From a checkpoint of a small image captioner.
Model: 10.4M parameters, 32-pixel images, encoder arch convnext_v2, encoder norm rmsnorm, encoder activation gelu, encoder patch size [2, 2], encoder depths [2, 5, 5], encoder widths [80, 160, 320], decoder norm rmsnorm, decoder activation gelu_tanh.
Training: muon at rate 0.018, 13100 steps, batches of 128.
Data: trained on scattered letters and digits in many colours, 195000 training examples.
Rows from block 2 of the text decoder of a small image captioner, named by matrix and row number. Rows with one number belong to one neuron. Each number is 128 + 24 x the weight over its row's rms, rounded and kept within 0 to 255. All counts start at 0. Numbers have three digits each.
After each neuron's rows are labels from the 100 texts, of 14976, where the neuron reaches its highest value: "fires on" is the input token at the peak. Only what is clearly more common there than usual is listed. The data: scattered letters and digits in many colours.
# fc1: MLP up (decoder.blocks.2.mlp.fc1.weight, 768x128), inputs 0-63
# fc2: MLP down (decoder.blocks.2.mlp.fc2.weight, 128x768, transposed), outputs 0-63

fc1.657:115129155132116130119118097110135082171136131117116142164146135107112149184115132140120095153159149126089139103090115126108140098131115125157078118112097168158136116130131162130131099130128176
fc2.657:118116099140127128095103072104090136126127078118111153133120158111120107122083086107155136126119146124086105118132162113168104143132122092161087120107161137145179160100132125123164106124135136
fires on: "n"

fc1.525:112125107121077121137143080158125123138137106139177143126142143148091107165128120074098137160126145136118137136170149148133064094132118109107140164091130133142095114149094127125121139152139139
fc2.525:158139150138132156130160105148149156128148127138103144098177103089096117118105164114141114154153140121114138165156146124155131140091091128174130141130104140139143112148156149119141116118124144
fires on: "w"

fc1.133:139101178158164070154178098095101109123098133131103112140130137108104117147166140130180075133149159160108148146132186095109135122102156123147108114113135155107140101135103107112129128118127080
fc2.133:093154156131134156079119084135123136109119122140151168073134121110177114174085081138136165092147069178121152129124114130112167116166097139118144126116148131126134147126140156123122115143152164
fires on: "n"

fc1.450:102107134123153121135118160146164145164134170150117122137141150102117132135094168114103149151171126089139130118119119160121114138168109090095124168096086151105113144142128139142127122121147116
fc2.450:095105117132089124105133114115150131091132174123102121153120162120072115163165180131151139122134185099136098119147131161147125110076148097156111138090170136092106080104098169124115132102111124
fires on: "m"; "t"

fc1.604:144134144098135143141086113139105129103113097115152117162125132080131098127126168113144182111058128148092152134151143118127109109098111117116148149123137087124114147104161124196158113147120108
fc2.604:130129116105144142165121130105114092113096122121154111137156112141168140145108133150113111133138123148102102118099143156109131134076097131138106137126123063133129125136122140168109067129092126
fires on: "t"

fc1.21:157135104139090116125099115129127113122093129090141129119127123120132124162114140157112121175107108122107091127149137152136115149155136101112156095098135115096096145124145121145182119153177121
fc2.21:107115105141117141103154088182107129173100146128166145139132122113131116096087108100176114188091108128144146113137129162130123062185122130102136127135167168170164165089142133144087077138139126
fires on: ","

fc1.460:084143078149110141144112101127169126102160124140103113123118136138077154089112135142115149177091137080133133144133162107136159132130124101113116122115146102100096140084110151106131108136144148
fc2.460:124122082154132108132102092130154127104164083126130117163118114169079145075134147158106112117130099095127093130170145118090127084179113149143103101118145113112129173147119149117120115120140149
fires on: "n"

fc1.503:133102138103123102159145099072141121107113125125139115136149107115136084138128111056137102114142106118114128148141150124108136087116151137152139100105124142117116138115106111122140103096150065
fc2.503:135145140117107116157146163115113154119152149119131154127120130141143147161113090118082123165152146122123136165095103124134147144116129120111121123146077126188125157102096102150142129080129118
fires on: "x"

fc1.586:114133125134148115132118123152121130073164127105086102115133085096148136117141109110139112147141150098100112166156099130129157104132126171073134104145121162111135147150155148114157155134097119
fc2.586:110117121140143117159151138116101103180110128151143130130115144104113113096161109140146158087120137172138090104109127133100106133144128097158096119102094107159120077077125122114078139125145090
fires on: "g"; "o"

fc1.202:127109109162143134114099085083156113099133163123118134179109101134122130154137115158150128123149137120114116133187134136152123136112137176139114139112101162095089128156152109120152119121089100
fc2.202:122174068118140123161122141140120130182118118118141145147121154113133137110166108114100131125169136140164152148126123112149137139157132104128132094138109091199136141130122145136123114137156163
fires on: "l"

fc1.74:137148163109137155151141105114127161167091115135139130126097123144129148137156105143148120149145133119166131124136126110083135123111100157113147123120112150153133157121115154091079159163124153
fc2.74:126119144134124131188115159126170114096139081125171151124173124158100110120128145140126153126155147128166156153125163130092098152155130108158125117140134126083175126126164161105134111164119147
fires on: "s"; "<end>"

fc1.614:138135116126152133144118099114084075118144130111085121112140124134151111106124161147141125132132085117114108109088118196118145114076130111094127188142092152097102089179146109133121142140131162
fc2.614:076100130115145126149157119115129075100085119102147134127131150153130132151125118126140138124152110162121114087146127126087139120041136163107113109166136140147132134124090123168146108114080115
fires on: "i"

fc1.480:125127177166132137125136179148111146108156101146144127122150157088126127121153146111111117100079123123089167088126103100141170137131137121103134128165110156136100136177116117163135160173117156
fc2.480:154112174151152119142094159142106131118103072078181138117168139133112094115144121137046142119129125116119173112117094113135121157129148125138133119163107129124153101148121110142100105129132139
fires on: ","; "i"

fc1.72:155127114165143094141133120116136143141102088151145124157105105119187123163138127159131123123151139154129119106168132079130126103122125098150092126101150115105099162131099117150127128126153147
fc2.72:118117168117135133129172121118194138125128096111119110122117118138128140103091122118120113122153134130149100162161108127136125131113139135143106133105127129121154165128150094129132155087148138
fires on: "8"

fc1.686:129089089121115116115132169124143113122133160122110133123120097111150145141123146099105107105101116121112134115150165128172145144099136120130112101116129140129112166128120090096103099123079121
fc2.686:162146081134107120086128146118118108136124153092088147128159141151141105138128167114114122071177090141143130147149094129121130159188125145127119128149132117186144157107107121073104135147092120
fires on: "r"

fc1.483:119110145129124138093177127088118106119153128186089110078146131110133115155163130101153104160098108139132144104163156153152109148141158180136144145137140126088094146098118122101123131105101125
fc2.483:124148080108130137144122127150080111164120164134139129093139108134182148144132132071121138112133137126131149203155131119133141128110148126102139133141168125150160126127107112140106128127094174
fires on: "e"

fc1.376:144131182160123118116118203149156126134137112141149099132110095146143157075126182141068097126164153117125119144123105108122152140140109131093143134167102094124105131106124164111110113130139152
fc2.376:108136163083127116126120112089101109179135144159129125097139108087082129090140104127148113102125111065162104132103103102146147145129104111103139114161150127101084169091108109104055126114124157
fires on: "a"

fc1.354:126122117127086152110111105157132170085111103116146136120151127113113149146161116102142126152105133093127121106123137110099132174137145131110130147133126094109093111169144088137117153144143145
fc2.354:123116101130123123141144166114101172080151139061171160119172117121135112117132160125126105173088121129128141114134169090096111155105112144132098154128133127162154114147117130138110120112132170
fires on: "w"

fc1.685:100126149106135171143136125158121069150086137154162176119179142115144135162133086114105112083138150122131114128087146113103144125118126111124142143146135109068138113153080124151124089130156112
fc2.685:088141131142142082146161115153110086103134120131115106157170149156151134134147116103104112147117148149131162130126093172131144147104145152113144123148075146150117132149110092226104102124104108
fires on: ","

fc1.593:165115138120104145138105166110131135150159156126154127133128130141125149147138208111134135096100124129141139153154135174140066118128153121159096146118139152140140122164121150144146151145133094
fc2.593:112116106118120123088067142125122113121135163130134100134119118155151133118139129119112106122142131119132182105117133143107085113113147146129171170124089092144147118129119117206095150099090161
fires on: "e"

fc1.567:142136166134106148126126160144185135109139137166072134124115137115120089150103115142151163172122131119148135135100112122106168101127114108145058096127157118137162060113135115099086121120138144
fc2.567:069111068121126136099097100133120119106115074125099083148117151161106180108130156110126129115155093123143133087176148128114156119156126116109133126143126122147123131145115137138142147108101129
fires on: "r"

fc1.438:101129107109104118151150092139112140170141164110124126171143131098148111145111118125137071155151119119084106109170140168155085088111120157167121146111155103135131168135156185164166137120135161
fc2.438:100119140117085128131119108117091122153091146186086123180143122154132163095084114140096133132158132110142111118136145126154108124133139095102147128128135126160118116123088194158125122148082086
fires on: "m"

fc1.676:113121144118106085107107108155142102142157149128098144113105144094135106098149110145149128166107150111122101107160148184160122132078095139106118150131146105134083133155148105134136151073137106
fc2.676:092166110107144107124168115103132078170165178161125095129147134129168138112160112146124117122148116093126117112107108172105154135085101157095100137121151126121093146150137099131104134093147115
fires on: ","

fc1.629:151094165092131110104129117097072072127136154144137121112116133134118147142138146159134118158120127172126129151134086119147133128135157139108131123160076172143110149143126182122142129125173153
fc2.629:122151092109127170139111147133121109138080107145142144107122156127117148150110110095104128134141110147073149124124135116184143142114118133143125121098179152124178126116107104158107121161144092
fires on: "a"

fc1.510:145081119097104110096121116176148132153124077111104060112136102142111143132132144133130122151123148107101097109133140144145101115133125145102152109097106116128159145086118108157137132158132136
fc2.510:111136143101102100136138141068114137102140108154129108106170164135174131112097126124166125128106096166154122157126123164137111131146080110130128155113115100123115120132157144114140095111138131
fires on: "l"; ","

fc1.573:124064128128149126098107111110127117182114157111154103133179140093121129124102143123119121132106110131120127110159146141119126132158118137114136115137111146141148102129121158162137128131156109
fc2.573:110121106125135161159107120117135112110103068108129097121138102113153101155106143105104152128119184174114157124112144129143115087111140112148128147135147116151113155189175099096086115102120115
fires on: "i"; " "

fc1.1:157109144132130152099176171094121132165099115095118155157095168131125143138111122108142120127079181121135140134099144126123155112121131152131120123109113103115094169145134098105094089136137145
fc2.1:125115129124117098082143170097098107157120152128153140163151128125191149157127134106131152154091153138138144123083194106142146140128147157139123125143117149158110142128153134167089113144114106
fires on: ","

fc1.433:136095136119106084141138104126165130105175133133131120105122084160149123095121211129137118167159138147152113124151183077112117137095111114105120147079109096103118122136120128103147112148143148
fc2.433:118114131131140168120105121089115150118160128164123134069088123104088115097145166116161131140136133084141152129120108132165142142105145091088099093161130131120139137125084120162123147162134148
fires on: " "

fc1.705:137151126083095108145118103153155154111124121119165138150090068153100112143118130127154147188099155095103139152125111083123163127132132138093140127129133157112107151130182147100131141151147166
fc2.705:095105145119122160082156146132109126113135132083144151128130116150120195138159121172110155141146104107129098112169135112136131115143107115149123181120105120126131108121111136133154096142118123
fires on: "l"; "n"; "r"

fc1.204:110126167148122157131101140130121152101133141115155147136131153096155092142163142104116085143114085106110103147121113119104130147142104140150129128115149133177140123160091139132136116124124093
fc2.204:133151096139111141098101168114147101130134127109102125133126200083169140110119121145137134085114162156170130147132100103133127155099110124110146105151116111141150158143135133129072105135150141
fires on: "w"

fc1.563:143118154092143104137158142148120112147131154167137118063144136150147131146136136108120121136127142130098081157142086147093097074154142143119148143107122136142142162066112132126116121088132106
fc2.563:108114121135094129126107146089106153087132148141108141140117143118126124171131124113159120189129143105112103131124121143131108104086132137153096121102147140098070128162114132153105140105140130
fires on: "a"

fc1.298:110140164150169152152084081144129101152143124152082144103126113129129146123129117135135129127120142143076119148116167155116056112103125150122095138102135128120116126111125112117110137086096177
fc2.298:117119147159135128097153101067116137121123141104142121073102128065144137129138113127147126095109114157147111085091141140131147155129135140140098117137189091092127140144128166110149140150112148
fires on: "d"

fc1.763:117086127152142105155094126095153124119069129153160137125110105130123103144101126132133129097135115144150168113095091129095151137095074153155110171154113113100127092097137191098125115176148146
fc2.763:114155136062137168152145118145125085133110098167140146121113138125137088114155089130117144150128115092147135151135156128123073149120115119155141088122135178113148168158167094127127126166110110
fires on: "j"

fc1.233:079113131180105081159130109120123162156104135126148156152120117111155060132165121142145072134137078110174149113153174147132120090093124152101146139097138132127129144171151134113116144164111173
fc2.233:120144130130120120155146128144155117097109134132145136137085157134151116137094133118139134121092110112153092127141146127115148127082136159134132138102119134138147130118122134103121142165145155
fires on: "j"; "<end>"

fc1.532:133116114144115123134147133121152130148156161144154144113093118156128050102103154165124127168149156149074144091125146148136097103129080129157132102170116132128175120144172156058111128114095158
fc2.532:075155126144143115124115144075119126127100134105126154102089111125061148120136105129107112119109075107141125099117125093121146135135155158136114112120168118117100111099114131123147176156086145
fires on: "y"

fc1.172:132162128152111134120128146116114146128150137122134115100107180169136147186153121097117129144174171159106156130101148129163131085136123146164111142137143097122128148133092119127098105102117124
fc2.172:129138115096110099128113172110073095100173134162131143151120134152144096183119148113120128142138094114164113131113092172108096098122154135141162095118136124167107112111117135128090087130151125
fires on: "x"

fc1.313:105125088121125120130106140123122138123149129104174160176150138109117139140140151120146140131095100142157124112108131163100113106131138177107168144145126140131130127173147151184114177105120164
fc2.313:129128083144082153153114151086086112096114128124146102148103158093144122136123155150119161101142142121105115144117119153159152141118152180096082123170125111098115085115136175189146144145137105
fires on: "u"

fc1.83:114135099107084077163126124150143139109136122093107109098120119122102128099148149126105145128136110126103136134122142165067163156130120103105109070118130116118132129111125170116118154139109123
fc2.83:102104146123148115120105130142108094088119134083100117068138102122123116179144145133132164118151099130110111113139122087090110114168151143092124145125091134144129172120104137125116125105129151
fires on: "g"

fc1.627:176116180117136147125146123113159111172139148101138132135135131124102116201145122135135111126155125147129125158140118127113125111128119154096149141134151128131159144136133128140148116134138138
fc2.627:154142111126150145089123132132142109104133104113148132140136113132115133139120089092124109113096118173092131125153099145131143122101144078148090155130138111182108144159135103161112153120170178
fires on: "r"; "b"

fc1.245:169090140092153146119136114122104087136115083117156104150115125126093115158164180131116148108104140108149137108148122156124139185164127126121141187102126120154126115096144121136119129142096112
fc2.245:102117101074136146161096098140151148089127101151139097130162110168135125097124092144115126180154076107150125085116090137153155150153121133114140137145129133133162125147149145107124090130118146
fires on: "u"

fc1.216:107131170214116128137148119123129155155084108095113132146113149123085157157104134152125137131130126120135163148108135160137134113107127155158102132147083159110160141088137126129114118157146122
fc2.216:107138085135123141140147137159112095147110133117169127159108168145116131086095096106141117193111154106120142086117142139113112143105144103144135088147111124079159123117110123132145078151129134
fires on: "j"; ","

fc1.92:143106125146080112118141102108166150073104108089134164111113140134155165141093168131120158113160138104107135107151167106091103129164141162094173142151159091110090101139144137151144150127103130
fc2.92:161103110090108153162098093126078135109158101097133141191147117113096136166149163120122131128128134116080137092132184110133106130138130168150158085091116122144105109130168126098119133124130160
fires on: "w"

fc1.123:135117103129139167100112095107148165136129128082109186125081161109131118163110158127126162100161141129092112104114155129107113093152144157124137103119170103129114143140116166141139135131133143
fc2.123:137130101095134107150152092135107116141149137116085139156146101168111148190131140123132104140130119150103102100104126137119099110134119138136138094103120148164079152092089117150132151126111127
fires on: "s"; "g"

fc1.294:122142156099174167140122153084145130121093097118147196154122113124169126110108144176141098103137129129142137124130142094150094086122114155111125128168130127141103086174151147130122091103139149
fc2.294:097152133119126129077139141141134129151146137167135164095157103096107170174166137111127132132085091149135103130163113100177160124106181138111157119137134138131127152130130119121166112102140141
fires on: " "

fc1.207:144138115094155146119152141115117150104159107166122166151109160135096140155108091104127131143106131188125122129103150105129124075145124130133121116131147107120173158101125125142102125091128131
fc2.207:086095088146134126129106128069107131104111152100144113092111130139109121101120149070139154149109140141132116155094165114119138086142130127143121142111119160088128134084137177161135145108132118
fires on: "t"; "i"

fc1.303:119155088115148167158140102127151112152158114136130145116141102101116149123123153112090128128080147124091104114149105146106164119165151132126115134114139147135085127116142138157108106101113103
fc2.303:165135126160123111154092139104123116095108143114133137169130145190099143125120160134156098134160175134158160113150129148141100137115130143160075104130116133132139091114140134095143144146116158
fires on: "d"

fc1.119:137110144102107164116142124122146154129167102122147144174088118149096136110106113136150097182120132154144157172160075125124114118132145130091130172140144123198119159140139158102120120119116152
fc2.119:093102087141163124128121134138114132140066144099119081165156175102111098164170078137128109122123101122087128112102150105137159163123112155120108137126124172132167110186159124125136110124154111
fires on: "r"

fc1.211:097082156113126156144123186127123120111121138156098142169150131143153143106148110158154125144153125100122148129116125145151120157168099149155145142149087135115133165137160101107117120165152169
fc2.211:113142133165115101112084117106146128139108183109128104153143107142184143101123134116145133089132171125167071126111157140069169149142149119147146136106107115106108139099142169147127117143099105
fires on: "t"; "i"

fc1.90:187116128110112136157110133136139163130060152136122132151106114137144134160163144134118145098099138130122133132173144097111114170142160121138161098177114151130122089125082104144092129130132098
fc2.90:132109184070127141108090117098167137129124088131117133093096162182121130140095126098158122125157107140161113102172119134133145151112147126139123082124134163130120181173127133171116109089125154
fires on: "z"

fc1.589:147158154128085162104111111091148166086107081102122175119180131112159164175134122108102126089141145107117118112153132146087111181121157130107161146122110116134069127124131148152080140110110168
fc2.589:144070109151168139149115108130108152109139121075156156135180085118137104162168146108155134146161152132082160101085165126126119165132140154155137133124128145116099104129123125169094076138118122
fires on: "w"

fc1.724:092091125118126131150177139196138116157138098139153146116117176120082162151131112128115164113099125149174087133073117111128099090178119107157138119120137146124154133153122087138115141137196130
fc2.724:116116168138121098104064104119119121127103123109117162146112138128142108131120120090131136121116175113163150147116101180103148114108140086140154188085167152092156138140103177128158126121144111
fires on: "e"; "t"; "i"; "f"

fc1.453:135115063115114118117161115141106147133144132089150165171123129079137126148091159118081147134111157099109169142103138127136141133112103138105136128138143132174121154125139125138123143152138172
fc2.453:132130109107127149117159127098152143127096107132112141132136155145151157130154092144144121122157099146173088117085114146111166142105124187117099099126118116161111130141148121124117125132102114
fires on: "g"

fc1.642:102117095135164149100124127113159146190143113120116107135139135110160111176136127147110100125165110139124111111164135121109149136167124133133098133170107141140114114108131085100116198107118092
fc2.642:134156146140175143109115123110110138194136090126105130098153162125134089153156117143130114091161120151161121131130135125128124163096060144101095150154138099158138151105132114159145114183105127
fires on: "l"

fc1.275:143098116128146127127131153158141138112131157140091110081124098115145152141164081158155088144120106098123153121150128150160108133121129107092125151163135113141089125132125173060129111124064100
fc2.275:151128106115138115089144139144150096138133165126107088104131119139125104166102118131155117114122076123162139099114129140128088122151099082150141156167144104118107155131157140099097120125087119
fires on: "r"

fc1.661:109133153147129132135147118125150105086123136124125164149108145082109140125123115131152149118144140117116135140102131101156132134100122173149106133103093121157075146145134100130136111101098120
fc2.661:141142048139143133109124165111157104152136132109122121103146103149153131112154140163131137091160082191130128145120113128126133174128142133105097124135128142184209153114134150138113151142111103
fires on: "l"

fc1.633:120099157078143109126148165142132135134113122118112118150148131146113134147132167155113162147119132090098142100095135132149139097141127134115148116116131126149136118128121110089173127106119181
fc2.633:148100117130052107135138170109107144101103131096132119174119127118139131154153157130132126093097147113138112132145132126123105112117078094132152125106092085138117105105143109097144150092107107
fires on: "r"; "n"

fc1.740:116135147110124094136172112078148183121149170125142138133100115108148128127133133122133107125102129179126127122141116170121149152153132124111110139108120088091137154139146134164154121103149159
fc2.740:115119145115113091143157104083102139121127123141123117140099100120148112085136139138113117135133146139118104177114132098149162102141113097116104158127124114099128142098173120167165150093140090
fires on: "8"

fc1.309:143110134092105150104139128184140097153135109085108096133148072162123138147122154151119129155126124154064094131111150130145134075144117086140124135103123133105109098094134123126097101141156139
fc2.309:146147133111147113125127142054085105075128140165137108132202142115150128138106124134189125134118104147121126097139144159129114167144150143072120135125125101115164136135128121160117131165095112
fires on: "u"

fc1.628:097179126096117112129150125133185123078138144123140140182145124131123121108088113171107091111156098095127128175098110131134149105118130178112141130125105127148122098086143149116100106164140140
fc2.628:142092138123157135164113164146106138149137102129106095113136129133108123138153151138147169140151096147134110059117163103139109130125150168132132073128105157131146133153111127173135110109138123
fires on: " "; "q"

fc1.519:109165140137136135150131134148119089122150145137078110131141135117134132125139126149115109164125098118092143110179123182127122120089077141109082153121159129132106149160118113143122126109134126
fc2.519:135131102119118145103179103119127088141120169158106105144146097058106113097148110163148144137121131096168097116147106175096126135087109145170128134116177126133083160143122119137113143106088123
fires on: "m"

fc1.489:153120127075143145136127099174134143131100127132101159120127144140114089117182127119126138119125111146099115107149147175130126154117146117136152084132091153093144145129102122158113173130121097
fc2.489:139104123080157145146145121148183136146115125117191114111101073143111124120148149138148149128120127121113094069175133127139102205167083124150142102097148150107106179136110122133109152148146179
fires on: "z"

fc1.423:132064138131132109135084140106174144126093184138124123115127106158165159109129102147156131101131135094135131150156157135138097127102133112126116167138092112148089172130159142159109131106128159
fc2.423:156136106114117146126124106129151171144107131147116086103154089114091153163148152132142089088166103114170142085076176125122145152149135164138114122123121095109146124149135159144118148123135099
fires on: "w"

fc1.304:104111163149137144109142118150086145128139146177142142105119122157141091121160130193135113145123146110134129149121161106140104091081138110151110102139115107159140113124142106108126135143121138
fc2.304:134157122100111122113127127106135090107145154141153129137121121153111083106113157119097147144077090105156123111163088126139102077123124057110115150134122054117113112134130124083135134175114121
fires on: "g"

fc1.439:088116111101144161133149135110159138123095140176138099104143112102142123137113126114147130088192096128128125166146108120115156130122126117085172112131108121137087120104133157144167080130123108
fc2.439:071121149112163146099166139165174122095133134156105127117161096163136106152156113115135155114160108136091153135130172159130124105138152130108148138127174155120130094097138122093121123112163105
fires on: "s"

fc1.40:094165086131125125132121092167160106159094147137137153099164086118136148106139165122100132112106102113134125168094120106149154139134159095084124131161142165109100150093092090144145127181139099
fc2.40:179128115144111101118102096128142096163158114116051125091156106119114124150115153107079116124172126168160112157135100134140086135162113148120125154124092153093178124117120168142081135109131092
fires on: "e"

fc1.534:159137081129139136103136112125156140114144123133097124116148125108050154156135158140137121103125166139117131119080129108102123155142152119115134149126172125133113126132123157113143122086137110
fc2.534:108124083147074095135144127102144143136126149095160118153126118164167136132106127126141097141136129123133086078135151089197110128128103130111089179103152108127157127123117099107160088134146110
fires on: "l"

fc1.102:094118162166105093178105121119123160118108124117132160099072147138119099151128099190152117131153108118149120140149155129133094114073121138137108138148097133136121112154170132078145135191122161
fc2.102:123135147115108148146124183132127124095068143110157135126082164129095098142137110123156123139103100123160120133158143116117119116083164116139107145131092102131151136136168134105126119146144146
fires on: "j"; ","

fc1.641:117158126137122100120142119126141124144074100163156140140179142169169143144138165114111120118142146169152155147106101119086136115125141119122149126136132111111131140142111146158165089133161121
fc2.641:150131119098154151130140072158158122131100130144107140143129117151141147136104133099128157141160131171181114163099132112156135148154169148105146116125138163073186116155135145155131126114146089
fires on: "a"

fc1.180:119113086121140123195097116170097135083117106115135149121161127096084120132122124151094144106112117149179110150134147150114133136132116169080117148123098144103143113123119139092125142101120134
fc2.180:102138096106157191155132115146145111110112105142085126126149118100107124156120146126127117086082125098154144166117150142117132149089124151129110136158133105103193142131100150117135111159137132
fires on: "u"

fc1.351:121113099120118125180128106110145139133147139118100122115103112130130125157080085144139155180142141117116138125121121105109137131139093139075092176107088139103130092137128155121133122103131165
fc2.351:096118075121157157079132122093100137116094129144105146115129102105077144120115123127128169167122142108172149113098187113105173126109135146154117139168151138156128123106108102202141126141109108
fires on: "r"

fc1.335:165107121133122122119146161133096146101110092139148132161121154116138127154144129130091136094106126092099178128096155108108135156143112129115143158156134100161108091165118129161137140141097156
fc2.335:172095143115108118107096122095121131087124084092147178109147108140132140122156152138083134140146120115119173106129097068151135154129111125143093113166139130143139135161113103152099099103097147
fires on: "w"

fc1.492:091130138078142126142138131127099155128137162141126184135122161144149116134186094124154122146132137165099125109133112134114115137143087102121128137169119123124135137127110142137075138130127154
fc2.492:121100193095112089128146140123138125121125171091142158101117104090136106121159149156160134158119159115137106178114127100120151135151140090112129141061120132078093099092143172115161142119144129
fires on: "i"

fc1.0:129136155123134102090166102161152113161108168121147134117129136109093155126132137110135135130107142126166088148144136156106123106153178148139151175099092132148126147116120107168127112132130156
fc2.0:159136121151131115162127117134063155072076151145098156129122155133142112122141138157099115144111168148120188173107134127096105148149123154125153147126157110117108086207121102122106134129123175
fires on: "e"

fc1.465:161128142152103105121116152135141141125127127130166128152106153100157123144132106094122098150122126181079140136088155083157152151151169116150083151112137101064117142153104110152149098152163121
fc2.465:117099127111123166089116126153166100105143115119147160132187144124116168119067163174134110134123158141125131118135165133120131098131092133128141113144136119146156134131138096114139079125101133
fires on: ","

fc1.389:096113104126118099117134087126120146099072118164101115152112107127134132132101138130127123161082110087079086150129154176136105125084126124112134121097088131145122142119127131130145085142085120
fc2.389:150135113115116102147134131118100133123108132139151122167150124159156128134124133129157116077100108182164142090152137148161124138135164132124119154113127097140123100132161114150098123148139120
fires on: ","

fc1.477:110130112112129138098123130118119119140180145071145130111093113143184148130137167116155161127090128140087111128072100114099142136142126128136106139114081125148105119136158090136110162095088125
fc2.477:137118114133130121132155125095095108137097094118131128075137138104124117150110139162124117073170166125152121152131096084085109160134163120109099127165124116156153131147169136123135133153097117
fires on: "i"; "p"